From a checkpoint of a small image denoising model.
Model: norm groupnorm, activation relu, widths [96, 96, 192].
Rows from block 2, named by matrix and row number. Rows with one number belong to one channel. Each number is 200 + 30 x the weight over its row's rms, rounded and kept within 0 to 999. All counts start at 0. After the name is the row's rms in percent of the matrix's.
# convs0: first 3x3 conv (model.mid.0.convs.0.weight, 192x192x3x3), inputs 72-83, a 3x3 kernel for each
# convs1: second 3x3 conv (model.mid.0.convs.1.weight, 192x192x3x3, transposed), outputs 72-83, a 3x3 kernel for each
convs0.163,094,209,228,226,272,216,219,259,268,219,246,212,205,211,205,234,240,204,225,221,252,215,131,176,133,188,206,172,228,209,215,256,196,170,219,209,155,180,159,195,183,216,166,229,266,235,223,190,257,268,228,180,243,198,220,140,158,171,126,163,129,143,183,146,217,258,257,185,190,258,208,209,223,216,200,208,235,245,160,178,172,161,160,224,186,159,213,150,216,211,151,214,241,207,220,171,183,159,241,187,212,167,207,247,175,149,187,201,201
convs1.163,094,211,220,228,179,164,213,206,157,231,177,171,198,173,151,175,186,149,182,217,243,210,268,229,232,231,218,210,189,191,174,193,207,177,192,219,175,209,182,141,168,206,205,180,174,169,176,184,189,196,198,156,140,208,191,200,200,199,201,243,179,210,201,208,211,239,258,180,190,220,173,172,177,210,186,180,248,125,137,198,177,199,202,168,168,197,201,195,196,167,183,200,212,199,234,156,163,179,205,231,170,129,157,233,139,219,213,168,194
convs0.164,094,225,214,230,258,279,227,234,222,198,193,245,211,205,265,202,180,168,171,244,217,241,248,169,170,226,190,220,168,184,211,206,223,208,221,223,163,225,238,189,199,229,236,194,169,157,175,222,286,183,241,221,171,201,221,190,199,223,201,226,243,195,183,182,214,173,169,194,183,207,182,204,155,142,149,180,198,241,194,181,145,184,206,174,176,222,262,244,244,184,256,145,162,179,245,342,225,143,231,192,189,190,175,189,210,188,190,155,174
convs1.164,095,211,188,180,195,152,200,193,168,228,198,178,194,179,174,209,230,222,205,181,176,159,242,247,177,204,201,181,257,236,238,200,188,210,239,177,203,214,243,191,177,185,128,227,181,167,201,216,290,203,110,228,203,245,292,164,167,234,188,153,183,202,176,175,173,197,195,166,212,194,167,183,163,202,248,193,203,228,211,228,218,252,222,200,232,191,149,202,192,169,177,158,145,168,120,156,169,193,153,159,203,232,203,210,224,180,205,222,227
convs0.165,106,236,264,224,209,227,217,191,226,203,185,203,172,145,149,169,160,163,181,207,233,173,272,237,178,177,227,247,238,237,240,233,246,213,198,163,190,190,206,202,221,250,250,260,249,235,213,139,226,188,133,187,221,215,223,195,155,177,212,143,145,199,179,172,177,208,209,183,274,268,195,244,277,194,226,228,186,214,202,206,210,221,203,223,235,158,189,214,185,198,162,179,221,195,192,200,198,187,186,168,230,242,231,226,217,230,222,258,196
convs1.165,093,183,232,201,201,225,218,166,190,218,245,247,186,224,224,221,187,218,199,202,201,204,251,153,178,229,168,176,199,207,187,155,133,175,192,183,226,173,164,150,198,205,157,199,155,161,218,210,233,234,218,216,191,177,234,214,208,232,173,146,183,157,154,161,168,171,206,179,189,202,195,232,208,188,192,174,199,210,192,190,210,191,188,168,195,212,160,142,162,137,159,184,167,195,192,165,183,181,184,191,201,240,205,193,261,245,168,182,235
convs0.166,092,231,220,225,272,223,284,247,228,195,211,206,134,221,244,206,221,279,213,168,235,232,153,122,238,195,189,204,201,160,196,200,174,213,225,208,193,199,203,204,185,221,196,212,241,230,212,154,193,219,233,153,158,116,159,203,172,180,231,216,183,202,240,165,224,179,186,181,191,188,179,154,197,167,191,180,178,217,163,239,236,213,214,230,216,198,209,185,244,258,215,210,206,199,204,154,226,176,171,241,186,189,164,192,189,188,225,200,228
convs1.166,093,177,179,176,147,170,166,213,185,215,197,149,167,214,197,191,252,220,196,210,222,212,167,238,248,152,161,206,222,238,237,149,196,204,196,182,167,236,246,229,240,226,224,223,258,276,182,211,215,213,219,247,214,184,210,168,154,178,213,136,184,175,169,212,173,192,228,210,170,222,186,198,191,207,207,178,164,241,240,208,234,208,157,181,205,169,176,204,193,198,195,140,183,173,155,175,150,131,216,171,174,202,220,205,193,218,236,207,216
convs0.167,097,164,143,198,183,185,209,144,112,176,147,125,190,171,197,198,163,179,131,197,137,191,147,142,115,181,167,147,233,173,225,176,149,212,222,177,207,205,212,193,176,162,215,227,165,259,213,219,215,201,151,144,197,181,171,178,171,198,205,245,191,259,291,240,187,213,197,237,233,165,179,199,193,191,207,218,168,104,183,219,180,218,209,119,137,191,112,180,207,214,226,199,155,208,209,177,205,197,141,191,175,154,177,196,145,210,206,243,239
convs1.167,090,203,218,204,234,239,286,232,227,187,189,200,212,174,264,201,193,181,176,174,226,180,259,299,202,250,248,218,216,224,231,217,204,184,217,223,200,173,198,169,232,214,189,170,216,245,240,190,238,257,213,190,205,153,187,159,158,151,183,122,118,169,166,180,222,243,205,183,206,212,196,181,238,175,208,226,156,205,244,187,212,219,186,221,231,173,232,199,193,195,204,211,187,187,191,172,165,234,206,205,227,268,217,217,205,251,176,199,186
convs0.168,097,200,157,217,189,235,238,189,179,191,241,213,210,177,215,213,157,145,226,237,186,155,236,243,208,217,184,177,166,156,182,148,163,197,179,194,220,187,198,157,202,249,261,142,210,190,245,204,234,163,172,204,234,226,223,195,181,210,259,256,222,228,231,151,208,202,137,162,176,161,202,183,201,189,155,175,237,241,218,206,224,193,188,225,196,203,165,183,216,229,211,131,138,219,162,237,209,203,216,180,204,209,213,211,236,247,228,192,234
convs1.168,109,200,176,172,169,210,179,175,179,155,248,240,194,235,187,194,239,218,208,151,158,157,184,165,154,146,181,182,218,213,207,198,247,246,232,249,210,207,199,188,164,156,189,195,114,153,242,221,204,181,173,155,222,271,265,194,137,173,168,155,195,236,187,192,214,237,239,200,293,248,169,242,252,184,193,221,230,239,188,218,161,156,203,166,193,175,143,174,201,170,179,164,188,194,154,184,197,170,129,167,197,194,186,149,158,124,210,180,162
convs0.169,101,206,201,201,230,166,192,251,228,251,182,162,194,145,124,211,182,164,220,210,153,177,182,244,249,236,190,216,174,179,208,154,150,146,163,159,152,175,150,183,206,195,201,229,237,190,192,185,182,203,148,187,183,174,218,219,215,192,231,168,241,204,181,248,189,166,177,144,169,186,209,204,172,214,174,154,285,363,211,224,269,198,243,241,220,238,217,232,267,260,252,213,194,246,187,225,217,238,239,197,184,206,188,269,304,150,190,173,166
convs1.169,101,198,203,184,196,165,207,252,218,230,173,170,195,205,207,202,197,178,188,189,189,209,153,101,179,215,186,241,217,183,239,231,203,218,227,235,209,179,177,150,179,176,213,182,206,205,172,163,152,162,185,150,140,169,186,186,196,209,207,223,177,213,187,202,204,184,222,229,204,216,198,205,221,198,157,192,187,147,165,183,161,202,172,163,131,191,237,163,163,136,152,213,179,135,199,162,174,235,197,229,216,200,227,217,192,195,214,222,198
convs0.170,089,214,209,196,204,223,225,194,258,192,201,281,233,180,262,204,211,241,189,296,213,200,286,216,195,269,289,228,208,222,215,194,213,218,192,202,243,172,189,191,202,251,182,203,189,226,218,253,225,181,218,240,244,258,215,204,225,239,192,226,191,212,254,267,219,227,244,176,226,214,154,168,164,148,191,239,184,199,188,174,213,205,189,195,184,224,173,178,161,238,236,226,267,203,201,192,191,232,140,180,186,164,203,181,223,231,169,197,171
convs1.170,094,226,163,206,215,196,237,232,209,229,221,169,220,209,198,219,190,182,179,226,194,211,229,209,165,213,187,202,198,214,202,179,198,215,221,169,211,183,167,183,174,121,183,202,150,146,162,204,192,136,176,246,150,195,215,184,193,210,164,209,242,212,239,240,183,205,237,185,206,253,177,185,211,184,174,219,186,205,213,191,215,256,201,200,196,216,213,189,217,194,225,204,200,262,224,207,241,232,231,243,189,190,224,129,182,223,175,188,201
convs0.171,110,162,174,200,102,193,261,202,197,203,324,189,52,372,214,34,217,190,161,170,203,245,158,224,246,223,194,229,240,205,170,162,206,228,183,184,202,216,190,217,214,172,207,206,187,207,201,230,220,202,191,215,216,194,188,183,214,231,227,207,223,188,208,205,177,195,230,209,209,241,201,218,211,191,231,200,178,212,203,201,207,212,217,212,164,240,168,182,202,191,187,191,205,223,194,172,226,180,190,197,194,214,194,185,188,203,195,221,220
convs1.171,110,218,200,219,196,177,214,195,197,232,162,193,216,169,166,130,182,203,198,178,216,191,117,173,194,186,205,186,225,186,196,192,159,189,276,251,201,179,199,193,151,195,203,168,190,186,199,189,211,210,209,215,201,170,224,196,210,222,218,180,200,213,192,190,228,197,194,208,148,201,208,186,196,224,204,193,202,200,197,221,214,189,201,207,230,205,216,188,213,195,190,222,218,191,200,203,181,205,224,201,194,220,210,200,214,231,223,195,181
convs0.172,101,228,221,245,193,133,166,215,221,214,256,178,205,211,177,207,219,235,240,203,226,233,131,162,156,219,221,188,203,224,244,226,262,246,226,252,252,216,227,218,164,235,178,203,175,152,165,176,208,250,216,158,217,133,166,215,217,239,147,219,231,196,203,151,210,198,200,175,172,167,191,174,194,204,188,202,217,238,223,180,197,220,166,175,182,252,204,231,228,198,225,153,244,235,271,152,169,136,192,293,208,263,220,219,196,199,192,171,202
convs1.172,097,198,202,192,194,223,227,222,230,214,224,182,159,242,236,196,218,212,175,190,184,195,187,184,198,195,221,209,208,270,220,211,231,180,205,190,190,194,155,215,216,159,208,168,124,147,217,199,216,201,196,204,238,192,210,170,181,197,172,211,244,227,230,207,199,190,203,247,259,229,195,217,228,172,189,151,177,230,197,203,201,216,207,202,208,240,197,232,201,200,243,190,173,176,186,197,209,160,220,213,253,192,134,227,184,174,227,217,211
convs0.173,088,212,187,210,233,279,230,163,189,183,187,217,253,214,204,249,174,181,213,159,190,178,140,173,183,150,170,177,215,194,222,245,221,203,205,209,212,193,159,190,234,205,177,175,165,185,161,112,156,176,227,187,204,261,239,224,185,192,235,305,240,227,264,276,166,214,194,176,192,188,192,184,161,235,229,157,260,205,218,213,162,199,213,178,204,243,178,197,191,155,158,179,231,178,175,119,192,175,189,160,211,199,195,223,260,253,212,217,222
convs1.173,101,187,274,214,184,208,194,186,187,159,203,218,211,191,243,205,176,200,224,207,231,187,228,180,189,219,198,211,163,193,213,220,219,208,189,221,197,166,203,237,119,151,186,233,204,227,184,177,229,208,218,225,223,259,252,178,168,202,205,190,226,175,187,200,156,200,164,171,157,174,167,186,169,215,214,160,230,221,180,235,224,158,221,168,182,213,221,256,237,255,247,205,252,213,226,276,241,227,236,210,193,231,196,192,200,208,183,211,179
convs0.174,102,232,190,209,158,213,254,198,195,176,156,174,181,169,227,245,155,168,193,234,250,171,216,207,205,201,187,190,213,238,204,199,199,258,206,207,218,220,219,231,243,231,266,230,184,232,232,209,204,190,245,216,234,209,198,162,199,212,156,292,267,165,184,147,172,193,183,185,156,171,213,183,174,190,217,207,180,202,193,191,181,139,195,188,198,208,192,194,142,171,199,162,173,182,245,173,125,146,191,248,177,220,204,202,195,206,232,214,207
convs1.174,102,131,130,119,135,194,174,151,163,164,181,219,227,128,178,191,157,207,181,215,240,225,180,188,209,193,208,226,206,193,154,204,188,176,215,200,185,251,248,182,147,161,283,227,150,197,152,168,159,164,122,156,146,141,162,180,183,194,196,150,204,193,180,192,191,258,212,189,229,195,174,183,208,202,209,216,173,184,192,151,165,192,177,185,218,218,161,208,209,219,203,176,168,185,274,251,185,234,181,216,204,172,162,185,129,182,119,191,184
convs0.175,101,237,246,228,221,259,205,200,196,183,192,213,210,202,165,162,202,199,203,213,200,201,212,265,242,157,181,209,192,167,158,190,245,226,171,141,196,234,209,177,154,317,230,166,160,166,198,185,210,202,186,178,233,236,171,228,187,194,241,289,261,221,263,217,195,230,178,209,224,220,190,215,222,175,226,151,221,411,190,105,110,169,247,252,230,243,240,210,194,192,190,209,224,196,198,249,179,176,168,211,197,278,192,234,350,158,182,174,174
convs1.175,106,194,225,214,176,152,195,188,185,193,190,172,167,158,174,192,201,183,173,185,229,218,178,139,196,195,178,193,215,217,210,211,212,185,166,217,179,206,188,182,189,181,204,248,223,223,211,205,202,216,184,200,195,193,186,216,178,164,180,116,132,179,138,157,190,220,184,207,226,186,212,200,152,255,303,252,255,106,152,175,175,210,198,202,191,184,220,187,129,190,174,223,205,236,174,181,205,190,209,216,187,178,209,231,167,228,216,208,208
convs0.176,094,212,212,184,232,133,205,152,209,208,148,190,237,133,199,249,160,270,270,216,224,178,157,149,231,196,171,167,187,182,189,188,164,176,182,147,131,227,184,151,167,217,179,171,221,183,236,217,194,190,195,221,194,187,175,269,234,222,191,235,234,205,244,230,198,171,204,213,172,181,210,235,198,232,245,282,202,233,220,193,204,207,166,192,190,189,216,181,176,219,202,218,188,199,226,186,189,233,215,206,205,197,189,206,195,197,210,224,228
convs1.176,110,205,226,237,229,269,245,199,237,192,198,229,199,261,302,300,219,229,250,205,235,234,207,195,254,231,206,206,188,206,224,218,260,227,189,216,182,224,193,213,202,190,182,166,161,163,228,285,270,227,277,237,251,213,231,199,216,235,170,160,203,204,236,242,222,226,218,245,214,213,213,225,191,242,259,246,220,193,249,228,217,261,212,179,193,189,236,196,220,198,185,238,230,199,194,239,213,198,205,182,206,211,216,210,214,212,221,224,228
convs0.177,099,196,209,159,168,237,197,178,165,176,188,204,175,189,205,185,195,203,188,188,121,205,150,181,203,174,184,184,228,213,198,247,223,198,190,203,203,248,255,191,208,263,212,194,219,239,198,205,184,210,183,146,202,200,201,212,220,213,164,232,229,199,208,235,221,189,202,224,185,183,185,210,177,201,220,200,203,274,275,230,223,231,165,184,223,186,279,229,214,230,188,173,166,170,189,190,238,223,250,152,226,209,191,235,283,211,181,215,179
convs1.177,111,156,181,154,100,146,194,189,165,168,207,185,199,193,217,174,208,202,225,205,154,192,128,117,222,202,203,217,195,223,214,164,215,221,216,203,237,196,141,141,263,132,178,204,167,221,232,249,199,223,220,229,222,204,254,212,219,200,173,160,180,193,209,201,194,202,200,204,194,174,206,160,226,174,101,148,182,159,168,169,166,233,215,213,243,227,227,232,204,189,201,195,241,213,163,186,264,197,227,205,216,159,187,207,177,198,218,171,198